config = dict(
    model='contrastive audio-text model',
    dataset='melodies that start on their tonic, played by one synthesised instrument',
    train_examples=26041,
    gain_aug_db=10,
    n_mels=80,
    hop_length=160,
    input='mfcc',
    spec_augment=True,
    win_length=400,
    tokenizer='word',
    vocab_size=59,
    loss='sigmoid',
    embed_dim=256,
    encoder_arch='wavenet',
    encoder_norm='batchnorm',
    encoder_depths=[9],
    encoder_kernel_size=5,
    encoder_stem='single',
    encoder_widths=[128],
    text_encoder_causal=True,
    text_encoder_width=256,
    text_encoder_layers=6,
    text_encoder_norm='layernorm',
    text_encoder_norm_position='pre',
    text_encoder_activation='gelu',
    text_encoder_mlp_ratio=4,
    text_encoder_head_dim=64,
    text_encoder_fused_qkv=False,
    text_encoder_bias='none',
    text_encoder_qk_norm=False,
    text_encoder_layer_scale_init=0.1,
    text_encoder_parallel_block=False,
    text_encoder_inner_norm=False,
    text_encoder_positions='learned',
    init='trunc_normal_002',
    residual_init='none',
    optimizer='muon',
    muon_scale='match_rms_adamw',
    lr=0.0035,
    momentum=0.95,
    nesterov=False,
    orthogonalizer='newton_schulz_5',
    adamw_lr_other_params=0.0024,
    grad_clip=3.0,
    gradient_centralization=True,
    cautious_weight_decay=True,
    steps=15200,
    batch_size=256,
    epochs=149.4,
    lr_schedule='cosine',
    final_lr_fraction=0.01,
    warmup_steps=760,
    weight_decay=0.02,
    adamw_weight_decay_other_params=0.01,
)
Rows from block 2 of the text encoder, named by matrix and row number. Rows with one number belong to one attention dimension. Each number is 500 + 50 x the weight over its row's rms, rounded and kept within 0 to 999. All counts start at 0. Numbers have three digits each. After the name is the row's rms in percent of the matrix's.
# v: attention value (text_encoder.blocks.2.attn.v.weight, 256x256), inputs 86-171
# proj: attention output (text_encoder.blocks.2.attn.proj.weight, 256x256, transposed), outputs 86-171
v.118 109:467484385555414469578476486497424459423429465569505501477425581498502466543434509524466574495563492466451453536554525460523503499480527560547506493480557542394492531496597499494474400567550390437455531407458470577474581592513506419516500538516564418515458574
proj.118 107:511500512381475563491470471523472487574532450532448467493416446531438553442583522460481438517469498491586489500398506581468502510541625578551443403552449479443443429496535476495522524468379467492517619517518481420525417562440515501454498461487535429567527500
v.119 113:402473516416414458455537434441448562542487528561523544490405568487474547505538469510574489558488610538510456571552560528485466487592422536497524463454492473502499489493585539545526451503548553503511606538500482474434425662481592525548496493490481512525446476
proj.119 116:552538513562556486524576522471562521527393448638540501485514489501474500590555449452466494458527435522417495505443484485403540557479587455489512626535432450434492502485582509525467460475452539503555446495484505563590402530499448571495442479529458389526461522
v.120 092:473495496538603565528435511445470508586465444494527496550431498531465466431464467483546508594500501398593653513556497483427560479541500579422454505455455453554478453548405571500489498481482471427507516500537484514524496512534484508569502462504431598466558517
proj.120 092:476571452451447558461438506534529520436419522466542670479531461513529476519509454429533485581525632490478386529503511518538468558506482571462468570494483567578459524466508492458474501501515450544457301517466489428484422441499495527440447465541446505456466489
v.121 116:511491503446478524495548560567514485435410471409555557506465500475445537452497478522553548628521508454507453438503478538501487477483559529439516467468467569636457440576438528510418571378449516623530552546573510460441507467485537585435513484409552418637506465
proj.121 117:584492490535505489580461509442571555465415555487447491461520421462447509445525517422521455489504568564457496473452542465402532555436477542527538576512439476521491483512530484457459565566532521542558373561468426495484492478624471518499494475495411565475516537
v.122 115:482452517438453499551399482478501540523459482517529457640455446443515451483450504630574501555580530531501506466562545513508435562507544513528495464443449487517500483597525489468471508515501485347621458524506427501493478581549562498429467581483471454529558467
proj.122 114:526497461575545555516496534572508492531399493527399534480348586521486544514500567391502514544504460406537503506449528512538396552489576559496433422511540552480542532465520595574547489474498516522500399470539546536496372475454498453471564480487514508475455492
v.123 115:522466469438399406454492447548499485473416526491409555445523435520578620596524584461520566569554516555481462525519509449553498529488601534518512599443526542501449517490484483518501492414566441510477486453449515473582500525518510497493461494460484536482522510
proj.123 108:546543545442493487542485544441454502502481570546472563448506518453610477480502465503477448468500469567429533502492567548464509434564392404576521414464547492528505594478596497539572530452493550483507476497413454474487475577463421506543506502456506425548442493
v.124 107:485576514548551574575448443504508538457486489434511401403503512571511449413473513486526497546436498456500549446473485553440539507469522592447472450430555533638520458590447565504537539505538487460478519519376498508493533499479481495594460534528557522439532526
proj.124 103:480413436434497495434478544514501452471480529477500587507448465489501484436478499523557455495524559453532429543560510473476500482461426479484458442465461542475486497543529456437444379522535450601534466691531440493572445503534522521470472505569531538485486514
v.125 107:491509493531454463495458477499452515573444422501478482464519463522453486485475533542499550583521509491457543430519524512452534522379592483483533537470440505489462368495525487448484495495448425421557438463525452425565539434507541454488453429526601482448445474
proj.125 099:549565472492513522517437479502446514504534488508462521475391464432514486474492525436447546609520515487566524466449515467557529505460331569508538447488569490536526514504455519460435578490608557458446471571415547506435470508472507473452477547453466496467517487
v.126 108:448446611444355513528522386474578602506432512458450509526414498409515499605517466502468479466536473491546383514540564555526454538562460494459494594536441542452548502532459531523567470516485503454483518487475490374556466631458522403570507483506453472382428585
proj.126 109:520495540609543504444552483515534400482494563584492488495429516508515470587530453479499528492513404555483581469391468494536527494547504367458537474545486418468504499478532495537468612443424519515461462561537485484503417559475503531508465426538460479519462493
v.127 095:512562451446620459431563475549613465523596475605580460454509550529483527487592486531456425470408550522462586490396503453510530478462541534438496501543529510554495474518512531503424476527437498560458529527449539444471478548449437459525572563513544494404440444
proj.127 094:469437469485465624489510524513453596499441465441433498486422501467584530471562469480493491494431455517521455519563512523457555460480485543533545490539543474473474515512428525554490375442534504458550639584445540557508468621499498567570481549483467366479508488
v.128 082:465519512473429500532526500567452507424566484595481478471501443377446564558486554525417465449439499506476553466557514557453523519456471469478563532485539553559544506493489556492525510544398548469474426515451490514532412426594569484572503449556519561514626432
proj.128 080:549460469406441507428509487423492422528516586453430397513533493515455476520550641476518517501509502561526599505549491543503485520548440445508418493467568558510511574509519470534536496492516474482541436450628510436506607541492459581519518566397481474525515511
v.129 094:531510566466541474511591466460511566525513490462590545537519442595503483494548463447537460528456499512457339563396453501525494581475526427507522502469469437559493453469484580517504503478448490540527578518579448474505542511546567458528547472505486487565375503
proj.129 093:497539575599504535516484489578528473449395515643421505486521567442549414520475425445509534558523488400458573440562504490522497549586505407480515552494480437414524526514594447502524454547567535440468402485538463552482525508454435511556446424581455600505562496
v.130 092:466505397466440468529512431579466495450440580579532518385490538438433458607572469552498519562515347500534564454500601555526481528551540435481528433475538554504490496475528494493472442582559500467522369514504521576531453550538468506612473459489507544451550451
proj.130 091:513416486529468386363528455432440508565523482561471448483455421484449595381521620607543539563403559565507562535480592485459542501571533582472475465515548481435518552496427544490542527493494475510527590457543429445401519474505425564447563606478446551457544498
v.131 090:507521566506459472495539468480518504534507462512565509515612532651593516509556471507443508564584505438515487548490499410558510445459460458424498409504448391488525544506505517454499513498569395504438563482519524554473526426476442487499430482473487357459393593
proj.131 092:469452524612500600581454473475504430480448471543555556459394487516476564537532401460500526474574537446511478510501497477556489546528546619600593535437507523619477473590565510554473566543535450502430598513467461546490513580431454501511569506559498548482536494
v.132 094:447505372463538473472521393465515494449494565488448435484548505484485510420495555555554445483496502536535552469371564520596497514500527498501568465499476424556432445510562443546497588492477498592598573497433471485418501600506487522484510569416485517577430418
proj.132 096:536482697486486462492458507505527544424480415638606527503522486479569548519559517489479603550516401432520421489594463463492480483411464560475481501424444531449468588478557553524515415462509465527543454415538589537507626394455487538534550488487484501561546504
v.133 104:448433640535570444406496496428478522494521518478398472488477443535526497585413502482549475553489523444464469443458492530440596599442449525494509411385572467580442475493499538480507483524547531513501537459576502608480519485505479592526457537564478542494467554
proj.133 104:491531526449591510509554484551473489427529482452502512496491483538464447473432483504483529408441546447541591538508553523531570421545585581415509589426452512355548453473476576555447404494459524448470463505451492544462535492438504534474546452542489554425550497
v.134 099:427571490511553439495487570471514460556595490520471492454462513533587631523523481498448457437431477487524544523477559544459473526506481500616411492451538526546479491515518500571520540487518487590560517478511554547424531524536508565499477484569512536416513471
proj.134 104:497529481405527467486547494586487466494456472520612493462530519512474411566352524492475500533471582477464427491500396520488513504418493447373496655453417441449524438496584434519473419468508582506436470471467464525461536538479507535518482449530489489464494494
v.135 111:480501480587498478490532570504489480468484447561462437507513578539479514597505548491448546449518469489554574540498456496506503499442461486500500507500482514517493538491534490441547442530449482435505371493437541523541431425473588515530504495528538511504502389
proj.135 114:471426489390477546486497519492490482534534505387623490502462469528545560528497596417539567448517567537563492518543453563395462496423454544427486442468495578533514475540475541454509592475539442517520524490517488442509483520523518525562460616407538558474511508
v.136 111:447552494490455458437555558504592495478483580443527502517429561483539449420578467475544425474525519513550426555512573468548535527477602519523505551514421530463524503458526514508476430468548430537520459525499503468479618507426521552485535470536439453557450440
proj.136 111:428523486597500531533450500526509554532481417608532498424512522519474572579528548511418558474482504472562453544492482480472506554507464555509499447487487509400521503463613522588502533573424482476510557485496484477434560541572537505522402463499486597496557503
v.137 084:522535497464554387489543537569538433532504526500482470423455523529453474584429525531480517535496469515466493440464529465546500498480484609552499406482502484429407381419555503456457540561521516503493507554459486471488479619447428519555517526530482510430565414
proj.137 084:422439557532497461474441526471450552480467453496531506540572455523592550401583470487462574613499636399578444465547503519409521456510539504364475592492425447476513518499456524428547449474465523460561615446449503489452475473510573496472526610460497505470475492
v.138 079:531532542580543478485483498429507483502526490412550514454459507546646486411575533543498472428431622471595496578498536424510475568544490503530530502499445469536444548540402512522524463543514552579428525402543500488526559473538514514514525459492487439526622552
proj.138 077:517528319452441618581564560539503534446501515528477459499486519443489451524438545450523457426533476551468429581515476461496504553391405429601516566544555530538441490571532469467474517443475480527448424536463459547469489523514502405499507484579522544552525497
v.139 104:465516520454516456466525377600540549483484551376423544552576497422476492539481477471516456572515442527513516435461526524450506504489517473468604533517510442576472469552565488489445600530463496502559409575507491432481531486478497449474506544540482514581394441
proj.139 101:517459607578525500529442493402538530487542479563489459510506531605544511479534528638502517505477436391561501489534552456543402569523506501474475425460499546421556543415476540544596434526483468465543498484530567503531482500560559584533537472409420504524494513
v.140 087:513520501494514430559509498528498504582460502513466558499467521553487491526462524448461429562539536526502445445585475411573468514624495579491472528539496506432547526404552454486462408441570538472496514489507517480449517575484532497507506509513472512578429525
proj.140 093:429613467548503532462446465558548519472511545518550492489509514438486535535458417523473448467548438510525503461330469488418513515394519495516536406518501485451519488470479535508450561495475542544538533579454521496511520566465603503437450444485467466490514520
v.141 106:540546432511538450567471480530502513532559402448462495564443553439420518484467513535542479430467571436516647522509476572538475520571503563502514534530551521480489507429485497428461502554535538455466533457522497467502493565473498543509583546483466530367564585
proj.141 109:503416453551526442592464519459424442494509592402503519531602433513487496392547566423588579618535501540521355495575554499444444477442544524413404534523461502646441466484414501498480542427498489469478469529479574560509390423469506504487488527394577431505504473
v.142 093:537574461483507471550404471521585498576520490510487578545534514528541501453524480485524467372546513572535495425529510468617513470474514632499441532540492492427510473482460480505380505486614465486502486534428487465561562483425528526413506534501451427474511546
proj.142 090:472483493662543459543456489473505449535467517452586554469538505489547503497548475434406559571532450525473448457521520506485508528430568541513478461461468455528529505472463450597540555548513465519552597586548611451528412533570553449538462464471510483493519506
v.143 085:548451472478546395507465444504497457537587540545450431527468528407463514478443441561476443424476511424527580452540512524518558490485467532462591478539519502547482441356503459496450570514502599449525573495499489547560465511495417537528474540494487504449546499
proj.143 086:542520511500480424497473469475445485395499490513534430557612573500481471417577581444524546566489544495587433523512517495556508452489521596477427548409478495553547591497445518532556443466470548438534484588519572499506493410455500435486573534384492431527525488
v.144 086:461536442488578446498451634514550475490616456636528447568527442537501495478488570485492562495504485527515553459542520464533540483428511552503525510445542490447526451487491548522445473586495482490459502480465571508440573495471489554441561501554530487428597583
proj.144 089:427514427457447470513478514432429477532446429480401549488552467418476537520454453428442496527516547450521459564572513515456491507529454520507442566574373499622421535436569370531547513612385507542566512490512495539522410489535478525502456587440545522488451503
v.145 084:481445496558453466442627437463468459454465497468402477367504616583472463512505484584454516469539475460561580539467455482493502527523465482468535452448436442586446496509665425454554523488515523505508454495501445539514439458516503477594449498484540488492455449
proj.145 081:547435547394540595494580471490490542471511498507667446434395493550571589474487548506529554442507546563537466445463496455501447445432558587528517524392522610407495494598499603462483512467593514492399563463442464443491551529434574502525561555517456526544598495
v.146 098:427446567531501454519483396482520561396521478540475462525560353491611522403555476517555389447487521522512492426425577599482464531433487453495557462547468440445472504547336545563488532401570564531529469470440438648521456493522515491507512499478474534534493477
proj.146 095:541490597502463514496517493538538436473523527438563437475519444481487420573603559515476635507409448568511532571622457517641516488514501557520491527311494587479511526498568417593462444495489535527464374462520592434477635537594482536613625492638491531543501519
v.147 094:567554621557480461496502477475539488550567555369463459633497567421471513515492480520534510475448466450518514476556505533424559549476515480430536602538445574491401383395418507469415543478461595535509496511519552418508532524491567551586548453594499542478435442
proj.147 090:525416500489481449457529503488480407444548615492467470511561534535487371461550574520606458518518579544587501487504517504600503537519396507477509556470411507379519535490498452500524518532505470437498420580575568558474421475547529443569483482525476407535499517
v.148 085:536487541521530544514549469402483521501533533537421472475476469421443463474503419573460520448500452438496448435533518495569489568502419546491550456460506453363446476449371506499468533445478591400483585459505504419516430611548562623546509535393441568505512497
proj.148 093:481443541569535424404488438513554439474490511573467516449511508492514511440571556400556529506544531617439484495535575482639577484571494486594537490446514466406456538505522562560477513526553569513546471413526536470478522432496457466454572451567520447444508468
v.149 109:502543511530435560506535432458499579451594437547496553423533507541483552424520563417511455403487574524497484507528409520545499524434465522540459531488553534401515556491544548444526517570589511461529516443472458582531507366538580458517527526522639489426533534
proj.149 111:501461522441504516576542499474469428584486610348489472494489502480444451535476462425491634524495418508486581442518518546465467474521570507443475525402453491549563460470366435521462539468523491490403523511528482456546559571491461550584493529461511545545561511